{
  "model": "image classifier",
  "train_examples": 90422,
  "horizontal_flip": false,
  "dropout": 0.05,
  "inner_norm": false,
  "epochs": 28.3
}
Rows from block 3 of a small image classifier, named by matrix and row number. Rows with one number belong to one neuron. Each number is 128 + 24 x the weight over its row's rms, rounded and kept within 0 to 255. All counts start at 0. Numbers have three digits each.
After each neuron's rows are labels from the 100 images, of 14976, where the neuron reaches its largest size: "top examples" is what is common among them; "patch colour" is the nearest of a few named colours to the mean colour under the peak. Only what is clearly more common there than usual is listed. The data: larger renderings of crowded toy scenes. In brackets: how many of the 100, against the usual share in percent.
# gate: MLP gate (model.blocks.3.mlp.gate.weight, 768x192), inputs 0-191
# fc1: MLP up (model.blocks.3.mlp.fc1.weight, 768x192), inputs 0-191
# fc2: MLP down (model.blocks.3.mlp.fc2.weight, 192x768, transposed), outputs 0-191

gate.347:155156133132091126111117145166106161113128140114144139104134115133113109116076163101164167142128137189121135165185100119129135107121168137118100104121119143120136102134169148115109096089110180139145118135138176104116149115125122137118168137174108156122153116151133161130135133120157100136081163088111172139150156150110152141132126135122124125140159144150125135104132171112113137149129133138106111114135136118189154140147124139144125103089104131085122176142104147116107101116108146113148134115112152113158141175147137144153133145155081201129089131138143130150149072099101156087
fc1.347:142167149107123128152125108104125093083162146137140162080114181131133168167117138153137153167174147150082126124141141115101158152128151139145160135128093102129110116090138117151146138121090145163124115080085108145083106118101145132123148096114150152177110117114115125087149167125122138113155139157075125112134163132117137176123146094149103106127098146136175128109119109103124138154124120133166117132095168138144095163150142106155137137126126120122116192167106105157095126127138117129158127168118145113129107160149161148148105147104104100140156158170104110168116135144134105145
fc2.347:145109123123112135074144152139138182172087133169154137124136110121162089140117123135196078088107084140173112085145117132163152114159121076111156130125101104102160118150144138120115142130128160138111131128141174178161147121074100143143120134166145129121139126097113149147096143129148116121088109124114088176131106120134150134137123112127134147135128119105141138160100108136123115167134126090144121078102123112085084122131132162139097136127172160113151128120101157170158131165138105143089104124123107101146129137100113112087128129154120115136098118096122156121112151154162132097
top examples: red object (92 vs 29.3)
patch colour: brown (66 vs 34.3)

gate.41:122117107126125102156116131109123074105114142119155143126173129145144149121130125119190118168147108202144174190174135106128098169119106111138140157119137121122063151155146161179164112129153138156141162123154130109122132149122145179141116163148168094140145135158155116134137118164153125141155127132149118127151145160145168146112117106138175129132157085130142159093135133119126135145175136097149129190138105116150117100127141091099131100117130111103153124156138161124099091152109183133133114125110104135102140119165119136157133137130117116143123130136149147140129165175148122114
fc1.41:131179125114120145148143102127109130158150122067090107192139103122145134133132140069126145128152124100100117113154136138113116164105105084140123155081160118099141150119152146103117102144127153087171099128098090152125114131160139143132102059161115114166147134167126140135108121143110145147111137147123151111183075126118094101073136156101119115102124121097117118130150121112113165092126128120132125121157107162137111127099129112135162137120172145102084135161087130142142111127155149071137137141070099135142143109080111125123105137124147115113126164117127098143116119142111156137
fc2.41:121109079150105116109142100139117125137139108133170079096113178127129102081145133111136111111140112128126107077125110108135164153107175122111145114148146120100114167135108111089129128153138128099101139101168132172121118124121145193129105140110117136130141185085120168099161140082127131102149133128075065124122082103139066157114105135132148111141080118132142108081126138100137106109138119100110114093147128140146125147148120162114139111134165160136140137108090163118091087129104168147099141117122097119128128107107134126104091134104105116136145142122083141113131102122088117117
top examples: teal object (59 vs 28.2); its colour: teal (25 vs 8.2)
patch colour: green (31 vs 7.9)

gate.224:162139094123141133167107164115088164121136107133157112134127154153079103128153117169133135158141129121141161116120075087118128108130131089145123132159151147147105125116122123128156071123147133124134094114124123111142093156131156152096130105113118113091140198124128145150120160119115132146103160118136109131083081144131135146111128139136133131148151096109115150117158117146133107128098119120154120151176111156121166129100093148130127122121128164119146122155161119072124124174121077129134132142092156139125115096147135154119147182213091162143096131094147160123103090145088128150
fc1.224:148090108118151094131153104124126128096099111163087125154115141124135101148100116139142116109141137148163128159147143146115148121132153158152142128108158099110097150139147108178129152108134134152140136160094140140116144097122131099091123101120102119117108069119114114137081132118153143162117124083136145135132136116089170108142089124062130164103120111153125086134134111112117121130119113150104195100114134090142170136161214162146180135114125155111146154138105134104151099150147109079124120140111129115122119194116155143133131101112168101131126140113122136122092102106157156123
fc2.224:101169154114100158135111160162135101143158164164167092186134162098139129143158100125217123148146138128156131107146123120123157132118125110127145166104138102143162115099091153105126060137119102131171126107109111125119103153150136138102118107125154138170102137085147139131093148133140147127119126172139124136099153106121080073098148145132130118123141097103152127127061116092154112144079121120116159163136140147145119099119139112112063139112119147123139133124158126125136130135091131112138101155122135116099173112136142111149122147130105104106120169128153108150115137166139135101
top examples: teal object (57 vs 28.2); its colour: teal (27 vs 8.2)
patch colour: cyan (31 vs 3.3)

gate.226:154192129129155153138128148124090140115137136159113175120154142097140115139119129164125106159145138120083127129177112145109146097126106137151180121173170155124133183112135113118133158098174112127145137127105140106100113097089094113113149118127103136142098128088129152151116138148124116136113109119144164102120182126133119147118089125123109104125147108162119095126120146130144105140147147153126163097132110089157147135126115162123107119095100151107106183131157141112108145107140146175166151142072159123117090140148165128163081121094086071155094123143097127114145118124111107151
fc1.226:179122125127126115121137126146127152127113103113072162153067117116154159130095126153141141158153161127092113158160057091130138149132148126124162114153142114204140153099119100120148136164105118142152139137105116091139114141121126114138154106141104135140080113166099091146125159133185129141135129118097147104123132121144128138101174143105098113153107114142143164156107131114122124123087130104113127125150102130158196178112139164134110114104101149147148163104112124109116106107145116167125076148125137113119132098153135155132105141106173126129090112170154174133136094127126128134
fc2.226:145114123063103114126154121116097083129111163152124128149167175120128119182129132074130131150111095069170132137122172128118120102138147113114125135089139126151124107180169161136094121098143118127098131143083161119127090113134131119129101122168099111126163112096161113123094150120128123123118112143132139155148085117100135086124150125109192118123132173119124107156166145153148166166142163147100105155097126150116089106141140139122135131125139136131097111131124153122141156137114143102100152086180140138118132164129097147113109102144094103140177112091126134111128114116174129113
top examples: red object (89 vs 29.3); its colour: red (41 vs 8.4)
patch colour: brown (80 vs 34.3)

gate.665:171166108131141118105119121075114153125121142138093179138087131121153138137132117105196140142179126104109164102156121146142132118143165151130159154129108119140153108109128134101096104117141160131143116124096152102117091096122136127138132126137102105123160091143126140133079092120102170177106139126113149125169109091107125147106170127128125146171117118167172124116141106115105123170125131104095102116136123144143149135145087083132146132121120122120088132156153145110104137171141130150123123144048115144182143138117131190125108156131086113143103161128169134129128102119116148100
fc1.665:104111116134140154117122164139110088111124149096132103125134160138121164130105123099131056111105122121111154125117124126149131181126112163105115118120155133138128102161156135166131130151191140133130162103156109108088131137095101109164097134150088082151144106139142136116128142143144156139168124132161127147142148150097102106155128118133141124093142153089118149135123124166190111132125142112166131178146115127146080089143130148126154106148193144155096089132135126154171136103129135084146146088155157132132133108126167083113164123144132121097168130103078101120110149119143148108
fc2.665:128140116181113153169135098134121153142156109151127139162105086132113079104141157140106162129157144146090134113115144132086132157146158128117108126135105156140136164124105157113100111136075131133131101106104116122104113100137114147117145128109155125114119150149150156100165107107140147142124131168081092111101119094102122161095138152104130113166095133101103142095175077108126141128113150158117158097146123118117171181129111102162097145145079118102125149116146156141155138142164125152117130166130144105152093152137110161154102129121167104157089138167170155130135108127100119185
top examples: red object (90 vs 29.3); its colour: red (32 vs 8.4)
patch colour: brown (77 vs 34.3)

gate.708:083108107141121141104108110099155110152139125130133112105124123137150130145124148161109133116131130159123151166138091117099153091176120101147083147105140133137120160184137130134164154143076113113125131094102178115146136099157104087133127128101113108145127132128098168118126098135180106165148132145145119131128091128145137134110084126103091131142174144184068135129120111132159121139137107133126127146157108134182133081158131151117154120132095121162128123159113164119103117150134126155110144109151119095095111148074115142183127133143091143165071133165164104164141137125109142120
fc1.708:138100125130120102100134161151149108149120125160125154139140139143132113112170136143160111131114079108139091120164135176132138133129139159087148119118145133109130126158079117111117083113129085127145103120132168086138166097070135107144101097118070134123122147121174175106159104125157128154116122126147142148156132125100144119091113113121108102130133114132162137138141156122089116115087117076134107158124069116156111083093116110138099133091130148111119080186081103159144124120130123088095115105079121107128097141179093135095156121105145133133140123153119141108140149134113133124
fc2.708:173178183111157139116058148138123108112118129129119103120132113133116146105117116108158152172107175164083149156131132158177124108103131112166148117151109095120112097177124112155162102087182143167141151094111127117146118094129123134143143129129110135123161126098115122124113149155116137132117128100127178111080150129157123147112129135171134137124132134127119116101088122096155155113097121111166109133131123143119101118172091135100141152113146128128121169097126163147094122120129147140175153120127119116085142124135152075082150146084135168162091135127135113160113131153114160132
top examples: red object (59 vs 29.3); its colour: red (28 vs 8.4)
patch colour: brown (66 vs 34.3)

gate.69:162080165132120105112123123135124131134134111168152059127095092129136110130144142115108173123127104159098098136144119096154130154129134136110131155145079130130112109088085171134140161120129120145105107130140071092123103140166153173129111171136139106115133165120134105123124093131159130114133161139109097131178098089149166131147117200122135159154164118101115113114134146131111093108115155141113143149131123164101128124112119087142106132079142138151176117092126107105111123123083162156098113134113100121153164121095092131153136169150118120104130138099154133164121154132161113119
fc1.69:137167135142115125118114126128119123160116115112151135118152095103170125136030116132157140115074181118149132136133124112142122110172133114166106085116099117111117130151098146130154179171137165120121125141179125152155108130169124102110125125143086119112144092167115145103120168091100123085177096157081126133102118140177101112131157122104120134159161140122114092121124123145174157092139149158155109128098125151142101161121123137132132088121119149147123137107068086113141099097102129126136145112165114137111120096100137128130183114145140116122124132136118117150114133135115139151
fc2.69:045160093141149157147139132132170157122152114075146124137086138096159150116130167154123110135097137103143105123124122092124139113147103129102070123118142159089122146122095101110118188143104095094137103168120134167150142103157106140136144155123137119143102095140126105129169069145136099089104133124157137158153129160156123105119115083116133164132138118153121088140115115112128128115116127122137120153152139122145161123151117101127142135162143159167124167136145122121134140119146144142099139106106125130142149072145154135101136179125150137087089099132090117119094092096123170113
top examples: teal object (79 vs 28.2); its colour: teal (45 vs 8.2)
patch colour: green (32 vs 7.9)

gate.23:139129122150103128096168109126125148121127146125155139143093186111131119121119147140133105135126168109121169126175131132131139080123159128103157135155152142116119120120089130144166133131137116122126139132113163103107116094071078145107159131116151135133112116087138155151128091134141128144080135097153184168165151129187146141130121144125140122169106167117090147149104150092128158129128141118122123131138162170153131125151141138105158135116116183159142160142174171122155119108146136182135148146128153121107105186148107117121129176110104158157093081113124124095117143154109162103
fc1.23:095118133158112161111165116088135137197147123100119112122125145139131093120132099091060134064112118097181105140147157082119112093145067129134098108151140081124116124120107092119120126108168095116108115140135108150137136136130156175137110114117117118098150161133116147115148123146123121137105104109181117151113088132078122124088145107103135164101124132146067144155117132144131112095121127136111154117121135119105143087107103134132120137159110104109127086091126125082114112138127127134112114122102130148121140164151101078134108153123120117043118121153109105136127114117115126125
fc2.23:101164103121149144164116110091120112173148115147118142106155139115105154102131139143108105126156166142134134143120129084122092123143127203137129130127125155098127120101133126098155120154081138091192112120104108135160126122135159129113115139066160155146127099134135137124148131124185175114181160125151154106114140144131195153106087114092113152102094081110183158080132125103119099124124124113127180155128126157134120131161132132160138118094144150137119157137169141144128107111105147136113162163102152108111117144104123158139137148119128154089122159150114106127154121114126133145
top examples: red object (77 vs 29.3)
patch colour: grey (49 vs 22.5)

gate.174:124145143112107126151141154159149158089098110145169158184126131096093124122097157096130160157095146083109088108145153154139121140112137140117087094125104126114154114099077143123124120133132162144126136136143122078130178119121107169116160155119134141161105146142178155120122114091168159104102115121102121122149112153121139089145146131107096109135130170112125145166097138163155119169162156163097129123114123123171198160114118098142132121126106144121148099156119108122130126078142129145125100137121166090156117161151134135129139101196160138109140122112146153126145101150133134127
fc1.174:092105117137129147169123103104143124159175143137112118104125128122138131099151105158146096093168120102111135099152136125146117129118139092119122166143139164177111154149175097155143122146103135124127126140125109135140087162102177058143104131165121176105134133085135129133149119141145107120115172115162153128115126111132119164138120121160132146136132118163145121145173133114079220099105135123170137140191158161117149140107160144113126090124149124096105156130149147134156099183119126159148127132121104160085101162153134130151096149120131124142157108125119132124131157120134131141
fc2.174:127124168127110090099129156124150096107099128156099158098109131095166101148136120152149120151092100090110142141118140137132167134133138145145157129092167083110109146149140163137158131118103112152157182098092182115113113137105130177128125148146108171109136107087118141080102145125160155134175104105142105156100124098137099100116110156149146135132108130142106128109091170115172099133128097175112139097093090124136131116130099153156124141163134125163101166091136117105096089152118139111148085104113143151105186164130105117125137135142140127137133146104149116152101114113117113107
top examples: its colour: purple (28 vs 8.2)
patch colour: brown (64 vs 34.3)

gate.132:113105128134127139143130133088107087127141120120126091166126116119127151121110159089150167167163173147091163131140106122120110117118079138068096150115110115118148135133114150099157136138102154079103168156110121096108150111131123100152159160106120121142151126109152153085172107091172104113116139150120120151139113102130084140172151142183133082136148160130110135079152109126147133144149117121114123080146148149086126113101112104095148142127112127114098121112115124158119130174135147132105094115130124171143143128163098142138126133108099121133153166149170157154127120114105198141
fc1.132:157084114127120125166113120153134129154123165146100143103140134117117112136145111128126117104115139165129147139109126082093168095117107125075120150147092124140100096124147126152132141148099127156113109110128138138167126141154160134120111128112121066144104134116115104151097111170080128135128118129113142125109118121194137146078075138086147155127135097120134119159114139151134101086152100149110169112112134097132131128159169116102077117148138125154166097113124170126155114090123144164152138115174112128070083125145078161135129153155079123114092088102131132133145147086115123139
fc2.132:128138129092146124113154086111137144149119118140178066121122123146151149160106124111130131121117139100158152156141101084149157093133093129076103080100140156106122109138108126156127157138142086122088105116113126125147125111136120140157146157167084148123097114105093116136135112114131091126143092159144126176171140096113120048166144161138162119103096142143094126127103139125119136119133095130075110121116139136092168067072119097123112150148129104110149116129135114132112143150109120123105101113102120143104176162103159109115117081151114094110153120113124157127143112131116130113
top examples: red object (75 vs 29.3)
patch colour: brown (71 vs 34.3)